A small encoder-decoder audio transcriber, trained from scratch.
Data: 26041 training examples, 67.3 epochs.
Rows from block 4 of the text decoder of a small encoder-decoder audio transcriber, named by matrix and row number. Rows with one number belong to one neuron. Each number is 500 + 25 x the weight over its row's rms, rounded and kept within 0 to 999. All counts start at 0. Numbers have three digits each.
Before each neuron's rows are labels from the 100 texts, of 14976, where the neuron reaches its highest value: "fires on" is the input token at the peak. Only what is clearly more common there than usual is listed. The data: short made-up English sentences, spoken by a formant synthesiser in many voices. In brackets: how many of the 100, against the usual share in percent.
# fc1: MLP up (decoder.blocks.4.mlp.fc1.weight, 1152x192), inputs 64-127
# fc2: MLP down (decoder.blocks.4.mlp.fc2.weight, 192x1152, transposed), outputs 64-127

fires on: "this" (12 vs 2); "his" (10 vs 2.2); "our" (9 vs 2); "a" (7 vs 1.9)
fc1.497:558509522523504485471474493519493533512477455507538460503526490522508517507499516528499475510474457514483500505491502493521520479514488510425484519532481511533518496496474519492516495517457508
fc2.497:490537467504502538484494509478549511458492507479508480520506506519500520513555500492527507506505500493491486510492489472457508496516532518524515548464469506489487528509512464495506511487493444

fires on: "my" (25 vs 2.1); "every" (21 vs 2.1); "a" (20 vs 1.9); "the" (13 vs 2.1)
fc1.48:491541491465494513468523497511496446484471481484490584466514501522497496475486500534501518504532439507472468486519500489499491460501518503458516528476473514490496459480519471479530498508498497
fc2.48:495535474468463505477470504472493475466503518497500489507506490502557492477509512506448472514535502499454499515504514506496449494513517498463516569513577504467503474508498487477520515503497479

fires on: "made" (23 vs 0.3); "cleaned" (11 vs 0.3); "lost" (10 vs 0.3); "saw" (8 vs 0.3)
fc1.468:479500505519485531507514492516479525487469472494474498488503522488529532485494487519494482518512487511510528528513486543476477531491476524480538507529486485474530547492528494502515528512503496
fc2.468:453510527501491508554535534539473486520481500514530482509491475517500492488495529486432504468495496503479486494512500506483449508525447536478528550558442492442449477500490514480473488483480440

fires on: "his" (27 vs 2.2); "every" (7 vs 2.1); "the" (7 vs 2.1)
fc1.334:531496490504485476514466519519518486495483552515511459505483501504458507484494485532457493462513504489474555504474543462526540428529499504507548512474526517526502463496486549481487533521491437
fc2.334:493547519495578494573487482515526471537506509421509497490504479509511523500540483501501478503509527472506557469500496501532431497508535503552490534521500515495446507503511474504506492509508548

fires on: "the" (15 vs 2.1); "his" (12 vs 2.2); "every" (8 vs 2.1)
fc1.93:500487511487477475531505542522489530554531463474451485506514509498440537477536501470480516488536459513513476516498501490485490465487478529494489508525494499476487483459505551494509487504479509
fc2.93:432490533477519467520488505526514517531480533494474474505510470519429495502575516475490507556523491511511453524519495478488449510511476521534511526518522530470587525502503501499465515546507520

fires on: "my" (14 vs 2.1); "her" (14 vs 2); "who" (13 vs 1.7); "this" (13 vs 2)
fc1.219:490534513534498518506509486517525514467496507483499515462489472564492543474445493533509504533487523474496477509524506459536504501498534509507506525520518517476506493539511523471526489519476533
fc2.219:508440518562475514413513485501511500470514493516491501505500494524523515482468509495495486532548483512496505504507499471500521491524553509528494496524505495472446545539527509535538497529476509

fires on: "every" (14 vs 2.1); "a" (13 vs 1.9); "my" (13 vs 2.1); "very" (13 vs 0.6)
fc1.365:516525514514490548507511497469492483504471496464508546544470490536508501485489482449503518507481489552511480480480462520511486538473481502510463511497469520521507510492461507546513449478497538
fc2.365:474595488489537486511474513552501543497492485484490492499489506520495504508467553493501506431475491490511545446507483531529449521507488484508476505510470544526505496514492520487514529541498564

fires on: "made" (8 vs 0.3); "watched" (8 vs 0.3); "lost" (8 vs 0.3); "moved" (7 vs 0.3)
fc1.403:489527526524495509483505503511497502471489517511465525475509499516488507494503477503463509502494456475466509499498481534492475457538494480502532475515496520467498503485505501496506506503487469
fc2.403:487511506569507495544529500509493478487513493515487482514479497512504517522493456506475488471472476495471504509511523517452406498567426506508523560545458505439448520506493468505486480484493496

fires on: "my" (15 vs 2.1); "every" (13 vs 2.1); "was" (10 vs 1.7); "a" (10 vs 1.9)
fc1.655:563501505493486542494501489496481508494455499468499536498506502520522533496524487495520510551522468558536533504511451538509504536469513519501498548515433499531500516478510510522523512462524495
fc2.655:472558430535481502504522494517478523473493519449456499517515498526506492490479534533492497472465487505516540475485480513533421500535441488493481523508449506565497490533503522477499520535511553

fires on: "every" (14 vs 2.1); "his" (12 vs 2.2); "is" (10 vs 1.8); "was" (10 vs 1.7)
fc1.694:529457505484491450469507476433500473521465504477458516550526519493450531493495471498472513493513495469502489521507470514455546491481452519487473518526524524522523463498499444513527497517503526
fc2.694:514507475503433548450539485484471487469492548479537489492513498499502500489491503481485507460507475493494558489493497510431499510514487491516466535503522525468556502489527473480543499532495586

fires on: "the" (22 vs 2.1); "a" (20 vs 1.9); "every" (10 vs 2.1); "this" (10 vs 2)
fc1.82:479519464513497535525476521524476492465491482493460537528497539530508507511475511513518485487488481449503477508475459470510549505515534467510489462505521503516498488524472499519526516491493519
fc2.82:450513461536482518462556481517440479472477463532491478529500520535514498515533464525517487480490489536500487518529487481510417524497509505539452511492500493510527520510510469489495510522523504

fires on: "is" (63 vs 1.8); "was" (37 vs 1.7)
fc1.532:469497481516495542475483513505464497512480518494524513446483517507499518525493517493511566469521487467466469506553501500467499515489464469488510496463538500512488528503496518560493480499554509
fc2.532:486487409501502497490532512507522480540511487510455493489460490481488505494496496479541509525465517462510499512492514497451506495486474525494506523451566554519441504550492510529513482501506508

fires on: "made" (17 vs 0.3); "hid" (13 vs 0.2); "me" (13 vs 0.9); "sold" (13 vs 0.2)
fc1.602:485489501545517445463497519521464510502415495493504484484470527521519474462470514496534558486476473516547470504521486524525499483470474502519492536502485489499537501484536497502504471476458513
fc2.602:464493549488528494538425466481492482503546490471511470496532506475508491547532501491516537521477513502521518506521525532542518510532479512498480454473508516481560545468515517518522512531480482

fires on: "clock" (23 vs 0.3); "lamp" (15 vs 0.3); "hat" (12 vs 0.3); "coin" (10 vs 0.3)
fc1.748:553497530484517536485523453512423516513426448503498474501474483543480505475521529489522494489514501469493489499491490525483475512491516549488512544503513492484487504511497522525514484478518505
fc2.748:476478458488443511479527504503538483483504463467552509507492522503486508523477504487500521515489495529519555473532499491437481511520511524511508498527480507499556511499481523493482505511473490

fires on: "his" (15 vs 2.2); "that" (15 vs 2); "her" (9 vs 2); "the" (9 vs 2.1)
fc1.508:484523484531542478481499493504505476471520445506502491556537484451440552478520492471459511487501468488486533483527462483490508434479477469544512496509504491480495541494525525487486497521519508
fc2.508:541560556529521480543484519546509482521529505525471477510428516479485502470456505486487482482470507509489526500464478531473487502508473530493491508551468521502449497482490447490518488504479474

fires on: "a" (17 vs 1.9); "not" (15 vs 0.6); "that" (14 vs 2); "is" (9 vs 1.8)
fc1.430:508456511511507471544426521546494482471559469488522502511504452521473540452457508439505523431516455468524491497452495528504520442482503495470521496512477496462524498496496474484511468497506473
fc2.430:510480492525547504511474514517504500494473490459450526519500499509471490508509473485512505423532485510523471529501479492443445486501498483510509452508496511497544498473512479500506514535498485

fires on: "my" (21 vs 2.1); "that" (15 vs 2); "the" (14 vs 2.1); "every" (12 vs 2.1)
fc1.642:547487535483477469500496535523500503499472498519488471546495494510515526539450499553516515510494539501512492498497486496526524531524506474545493512487518524525509518472523482474467513510478519
fc2.642:529468483492445489447497491498517480495505510546484489512511514507465512480465532509549494526560487507507470485506483522469469490522449464472502549475553506509517514483500472490512532487508537

fires on: "his" (21 vs 2.2); "this" (14 vs 2); "the" (13 vs 2.1); "that" (10 vs 2)
fc1.306:503511486494528466494493479483509514479491496513512481549510494538493470523532538510459475483519494502487467503520524451489515440501516514454500491466529514520488446456503542490487492498478476
fc2.306:506502442524522529550504484531516515494498474513517493496496498520473538521511487491543484491490507479570462524480514473584443483545527493546510520533504507484433470485521517498509517519503528

fires on: "my" (28 vs 2.1); "a" (19 vs 1.9); "above" (11 vs 0.4); "her" (9 vs 2)
fc1.507:448500480485490517535499521469530500475538461495479535459503481515490502531497479512466519515463483466486445476498471492541499490534523518492504492498521539488450488519478499468515525496474492
fc2.507:511518498544464536496524500546548504515507468546490527502509523497547476500456536480544506496432508538511453488515515492456469489469523500516490465532544539489501499522508508497513518538486449

fires on: "clock" (16 vs 0.3); "knife" (13 vs 0.3); "coin" (11 vs 0.3); "book" (10 vs 0.3)
fc1.189:507523499512516520476523477501458517551522505509535524493476481510478510495459491463517518474513484497476491524461539460522472538486481479517483514477506491463491472492470514495486520511512488
fc2.189:492541446561516508444561474514491518526510484533522513519515518514483528495489465501516494427510477459496505493502515491527435507495493508500512484508535506480495484484498520488486505479499503

fires on: "my" (27 vs 2.1); "her" (25 vs 2); "every" (15 vs 2.1); "the" (12 vs 2.1)
fc1.743:493483500485503519507499557534477490507495508474509554486512537486546501499459547522513469534525509503482482501507440530529483486499490498493490500494478539497553486515535479506457468525454536
fc2.743:475509500494487500486565523515463521486496517509464502534503527507506505521460522536508494522560503526513473525499507500546448493506493470484492488498514427452543482533513508517444508528474488

fires on: "is" (100 vs 1.8)
fc1.131:477451493539535511505522523477514492498519451494504534488471506539536448503454480505497492489493492474496468484488543514496504473486483463491520512463519490463491509503498498526515473507472477
fc2.131:495509470495476494516497502478500447508511501484497521516439497498534498495509474495523516509429503553489473495535526510493516510484484485487484487495542487525485545489508521502524511479529469

fires on: "every" (13 vs 2.1); "my" (12 vs 2.1); "her" (11 vs 2); "she" (8 vs 1.1)
fc1.249:483509426483493518507488494554491491479464479480516508524528518492460490568482500529483472496480478484462500515491502491465495501509468474504473469490515514507516516498516526505523526497505490
fc2.249:495495479485530468488490511507490528500493540498504482491488496490507508494495511471497499455531504475491535489492525475447568548520565477477521484460474481479437525539478503527490477499533517

fires on: "his" (35 vs 2.2); "that" (11 vs 2); "this" (10 vs 2); "white" (7 vs 0.4)
fc1.282:497512525441519439511524475511494480541550455480483456535514463484518475519496493509508483493500474500491502499484478539533528477496514514481465485502476541514498528496495489544485502472502483
fc2.282:473553507536513499444498480465455507515508500521493478528498467494539478496528487518482507474503470495472456507467502484429524488458552561496498477504467497493415477503509508527471507459465460

fires on: "every" (15 vs 2.1); "thin" (10 vs 0.4); "that" (10 vs 2); "his" (8 vs 2.2)
fc1.311:519521519478506470520489493472488483543501507516517507507532432531535500474508573517509525484466465492495498522493513500469494475492522503527534499502517471509506494482528515510506481510537471
fc2.311:471577491574506500472449505503498511486492515518506484491518539525515505490537505496493510581520506470491475475502502487526461488513499532525489527543503482486502466451529522486456500499462471

fires on: "this" (27 vs 2); "his" (21 vs 2.2); "the" (16 vs 2.1); "a" (15 vs 1.9)
fc1.756:501445493483493497500515514478512471474514506471494497479512563545480499484503485574507461506523462492500510489506484508484467490468472491461473485495486488521523462480488513494494455490494518
fc2.756:561447463413433524510493506484493464466525521484522501516492534531508483517446463498511487490495487485523464479501498493465479505502430526468509498462568448472483484492497520500504478467492502

fires on: "every" (29 vs 2.1); "her" (20 vs 2); "our" (9 vs 2)
fc1.21:547488478530482492487540497489497528484475530522490519484504491450487478499444427493493562512497517493488512528512499510514541505519519464516499528532501539497457497505500520504520516528479487
fc2.21:509496542521437477463445532496526485504491499524463514538502502496499490515462501495497491486492479533522481529497508511549438491520460517455494522492473441460513491458486504492503533460492518

fires on: "this" (46 vs 2); "his" (20 vs 2.2); "the" (15 vs 2.1); "a" (10 vs 1.9)
fc1.198:461476463546504496487489510516544499486507506482456495527534489496481489464516495525464493496535474496488511485433505552509483496484506503494505497480504527496527479507463506480531493464508511
fc2.198:515483515517478488511474471494506533518507556433494500519516464478491518503488448474471489426512470490504496512486509485540503511476507564477518459497481496509537507467485470488502491470491490

fires on: "the" (39 vs 2.1); "his" (23 vs 2.2); "our" (7 vs 2)
fc1.582:536541527508492459504467508516481492508499527471502446501503496493499503510531520514485497473502499478462525498469502475493543439531476482541552498485527527532470455490487540490480517504478440
fc2.582:521538545521535479538477501498482478514484502463518502498529490545517531514499485480493491515505526501535517456483507484559419488505504502519489536532493499524463452483511462517464490502526589

fires on: "a" (19 vs 1.9); "the" (14 vs 2.1)
fc1.194:504479514505503472488554516491537518496536487527490503509541478542529497539527468501508515449490567520471507480496469502527514457537499473486486521545517531482481516523546501458494498481536499
fc2.194:492502542439507507529485496512502479493519478470466510474510501497479501504500503492495497503535475479462478537479502460523516501519497491529517530555477532498467479536504548496477479560518474

fires on: "his" (17 vs 2.2); "the" (9 vs 2.1); "yellow" (8 vs 0.4); "heavy" (7 vs 0.4)
fc1.393:562507465516490452467510495516483528443461515479518456524502483497519468504510485527464492469493489490488508504493493487517525486477480527480494507531483551517542489482522501538530489481499465
fc2.393:513512532512461515480525468492523479525496480487527514489489498481488498492552491487467494471475476505520519515512513501477517506486462556510462523479526499492518482505515546513480526536536472

fires on: "the" (25 vs 2.1); "this" (14 vs 2); "not" (13 vs 0.6); "her" (10 vs 2)
fc1.125:512490475497503490553471462496449515500536479521493577495538511487516511486474477459528521503547450485515512476461491514491534485488498501503515507518492513468517493479528473503502504534524512
fc2.125:513492569517518491520470470487482478459496530513457497500476503498500516448494506523537505492533484489555519480515475492490439511549532506516497473471440550469519458503502467482466520522510537

fires on: "is" (23 vs 1.8); "was" (17 vs 1.7); "a" (15 vs 1.9); "the" (15 vs 2.1)
fc1.755:484450483503510518506476497475519505489477526485509536549526526530515522494510423467488497519483497468532494533480522499445516472470498500496476478488477493520525456498470487508555502457540494
fc2.755:508498487532466515462506493477489446499485523484534471483497482526512482490511489510497505411458452455537502459521496467460510515510449515511503548513479463493536493496514487495521520505515525

fires on: "my" (9 vs 2.1)
fc1.624:475509511507544525486490461519509513520497530524518542460523510514500487576483487451492492503487487509548495524476459510467518531516496503521505499523512494524556504487549483503561481477506489
fc2.624:463522565563535503512504474537497469515507509543525507495489494486519480511515519504561459498481493487509535482489539521489493498545561476490508517533539500500440511479512476490536479507492499

fires on: "the" (16 vs 2.1); "her" (15 vs 2); "our" (15 vs 2); "not" (11 vs 0.6)
fc1.395:527469504526499546513485526502490506481532453522479486512475500523490507519473501528485531505503514455534478507485503486478437550457497473494477479498553504523500512519496538480511551511498505
fc2.395:494486496516518510449515502530462502489509505558485502497496470519498514498544560522498491536565496474509489473488469500505429516502552526518513497475562556468510482485528519502527517525517462

fires on: "a" (21 vs 1.9); "her" (20 vs 2); "our" (17 vs 2); "the" (13 vs 2.1)
fc1.161:531492505513527480504518472515454498511481512513484502498488486540488535482524518496516531518506527487501496503479493521533504537486499487455511533520504517489501529500505477528520490484546516
fc2.161:481514436454457500519548530559510518509487493496515503515505532469476473512495491476494497515465504539541463550502504499530489507480549464472481544510457473515533516487476513488500514490484491

fires on: "the" (15 vs 2.1); "a" (15 vs 1.9); "his" (9 vs 2.2); "warm" (7 vs 0.3)
fc1.479:510482515486468505468525447521557568496527560505509481550498477456501515542537473481523498520536511502474487500487502497524516480513504511514467521503494533515501502523457520484529492490489522
fc2.479:513453532520552477482544508514445533561498493539458467478489447501543460521588513531433477487503468501476518486512539494460501511485478508464518468499523485525482508500492536480504496431478473